{"dataset": "scattered letters and digits in many colours", "tokenizer": "word", "encoder_arch": "caformer", "encoder_qk_norm": false, "encoder_widths": [48, 96, 192], "decoder_norm": "layernorm_no_bias", "decoder_activation": "gelu", "decoder_bias": "all", "decoder_cross_attention_every": 2, "eps": 1e-08, "one_sided": false, "steps": 18600, "final_lr_fraction": 0.1, "adamw_weight_decay_other_params": 0.05}
Rows from block 6 of the image encoder of a small image captioner, named by matrix and row number. Rows with one number belong to one neuron. Each number is 128 + 24 x the weight over its row's rms, rounded and kept within 0 to 255. All counts start at 0. Numbers have three digits each.
After each neuron's rows are labels from the 100 images, of 14848, where the neuron reaches its highest value: "colour at peak" is the nearest of a few named colours to the mean colour under the peak. Only what is clearly more common there than usual is listed. The data: scattered letters and digits in many colours.
# fc1: MLP up (encoder.blocks.6.mlp.fc1.weight, 384x96), inputs 48-95
# fc2: MLP down (encoder.blocks.6.mlp.fc2.weight, 96x384, transposed), outputs 48-95

fc1.340:121114147126138085098140137154101154103137127132107122121119067171149139131131132109089116156143157161120101093141125144135162120095120120117109
fc2.340:133148145145122144136096146112090141175107135169145151130205132094151123121134161158143126099133139129114148177114060094159151125110128180154131
colour at peak: grey

fc1.377:120107118135146114087114135082149168143105119139162127114143138136120078102151095115161120108140121117141142138147105143123126130164126162105199
fc2.377:103152147088139155129138138118120121107075145153120112095123105147128143128164172132094141150116104125099132121160090115146122140111104113104071
colour at peak: brown

fc1.383:108114151098136125112153145100076118114155161089147111104131123088122127095113119157176140144162115112166136151156142111075135150118160145153125
fc2.383:108174123144095081172147127138138151128110143145131157145139092152129118125088123121086172111109132115121159121128118143113153130126121131121133
colour at peak: grey

fc1.209:099142123129128140155107122118095149095149142125057109131163184155165146144120156114084117122135111108101140126151126093138144165076048167148143
fc2.209:169107164105084104106130150120124091138105132139151168109108108081117106131117110161165155103118117132090107165157111132148120139112180121112145
colour at peak: grey

fc1.281:126097067131098198116076130108089128144163155139142110156116123119172115107104139138138177146156136105124112132145185118128105141123123147109119
fc2.281:155132103141127163129138110168113145132113112120143113132147152120117132146159104153185128112099140132111106140104127092112148158088110128143108
colour at peak: grey

fc1.159:159091131090143179162083151125097177147098161143102115152084123104122121114126114090123120124145151112133103155099082107123122130108129124119112
fc2.159:166121152153092122110129085144144082151141162171138131094135112112140169135140098176142110160109098135121117118143172134136124117118134115135087
colour at peak: grey

fc1.203:140117121156143121117123108098113133181169137126109131150139111141113150121160123139099109164116089142126141144070107140095168139127179106144102
fc2.203:142159117166126166100132163143095149102116153125106139081128126139141103113100126087119143121142213135100113113135141128141121122121084123140129
colour at peak: grey

fc1.89:178148115115112138185166137113117119168113154106181140159129129133148133103165142132114163144155181157136136129127132090144078126147119109139117
fc2.89:129126137150146106168139131139103111116086137136116124120116134107164100142133157111134160175129115084170123090077168149130138163140142144137116
colour at peak: grey

fc1.134:139130120125096154150130164152079122149121118035147117132149108140107137140150116123158147116105092117098125133135106113126169130171074132111155
fc2.134:082145130124133133138160136105130139152119129145199088128109140082106157135154175104151172118146143093175105140145117106108137147140173155108150
colour at peak: grey

fc1.148:102121156123128145108108130133116135155159090174095116114153149136118102177119153141159110112116117083141135109140090125124153094112141185115147
fc2.148:188158113161137110174131152123152143085115157073104166126083103098159088112145165117139172149150152141105133154137160141126125144125146118113131
colour at peak: grey

fc1.360:123121156121127113110150104155111104124120134101130098115149118119153109089130143136110129131111169091112109123058151109122116134122145133147129
fc2.360:111140125127147171114111172146115135125127120148142109138110070127107147166105124122126146102134100121177157126138100115130167115134112173145087
colour at peak: grey

fc1.115:139102117113123162125109131086149140104119139110094155149112133173127133188173139128139142138119117135097166139140142156141108133171131160116144
fc2.115:124162149154123115119183113170113095156124086101157142108145104115122164111144095085129125083095116132176160113127118116113146107153178158151116
colour at peak: grey

fc1.327:159059138176147133106128162118131131132157116125121084146127146105153153081095127118125107109133119161174140097146146146152124117123138128085118
fc2.327:114153116131135135097119110148100121133113113109128142121147151159099127144148124141135184117160151079125146100075166134140134130137190085118165
colour at peak: grey

fc1.303:145106138109132101127171122111166141162066182130135122105119182116090146147132137138126116137144159178143095158107119152121119127097102124129149
fc2.303:120116115116162064156081160117130119073144117097136161143161103138121107088142155105086116086147117087116147081122117120142102137113122128124095
colour at peak: grey

fc1.8:113089153149157140096131140099096112101127154125143146140127136128135120067120115119101117127105119110125142130148129137119119087138142087151210
fc2.8:138156110129124107125145110109127141196166123117123086091127112114110164155105143143135131115142124124184111123090138148154145124128116159114095
colour at peak: grey

fc1.98:144144106135144097156179105124105178129130154125116124168132181144137118098102127118121137161118105145157082145094109161128068133123087168140131
fc2.98:129140119163095113146160123125088124131154115103080125122133103111124118139123144115118138126118149111106105118152155129130142088124140089116133
colour at peak: grey

fc1.136:163142135140131153094117089149116082173091131109129123147092212133120142121147118107059132104148144143094100104155115123123109153150078110118102
fc2.136:136139109120126108172190072113142132117142124138142096124120124144096147136112116145132159168155101108141167129109157127102104084115139143134095
colour at peak: grey

fc1.104:129086173160140156096137107121161120125122115087116143149133129143170135133130158172111129150123091110134150139162150112109108135115129077114159
fc2.104:159118091128141122173160132073118124115144109105106103137108114127122134104128132110099111120109140132183151131110141116137171082138109157098110
colour at peak: grey

fc1.323:166131163160135112137153147090080098126129171134125101119147130121123160139137118121118176136137125110066145157134142175154101097144082160097102
fc2.323:120120111106129113125172118145126114100150111149154161123111101168116131109149119147123104148091108124144084137105164086104106164131138139174146
colour at peak: brown; grey

fc1.242:097135161089136145128150155059106091118112120151110146146085123182138159111114106131151113125153087126094111110128130124128117117131091126105129
fc2.242:166095100138106126108104133144111148137157144075137163075105131102117106143091105138130135120117112155121114151114120164135123150107106081164140
colour at peak: grey

fc1.302:191106122115123151103151161119109149130116196083101143117145146122098134139145106111164164134103117126130126149089145102128112139134116165130082
fc2.302:109069091127134132146100079113140145122140142193149154123127096118153140142140152102142119161121152113115115126151153120087152120067148093137147
colour at peak: brown; grey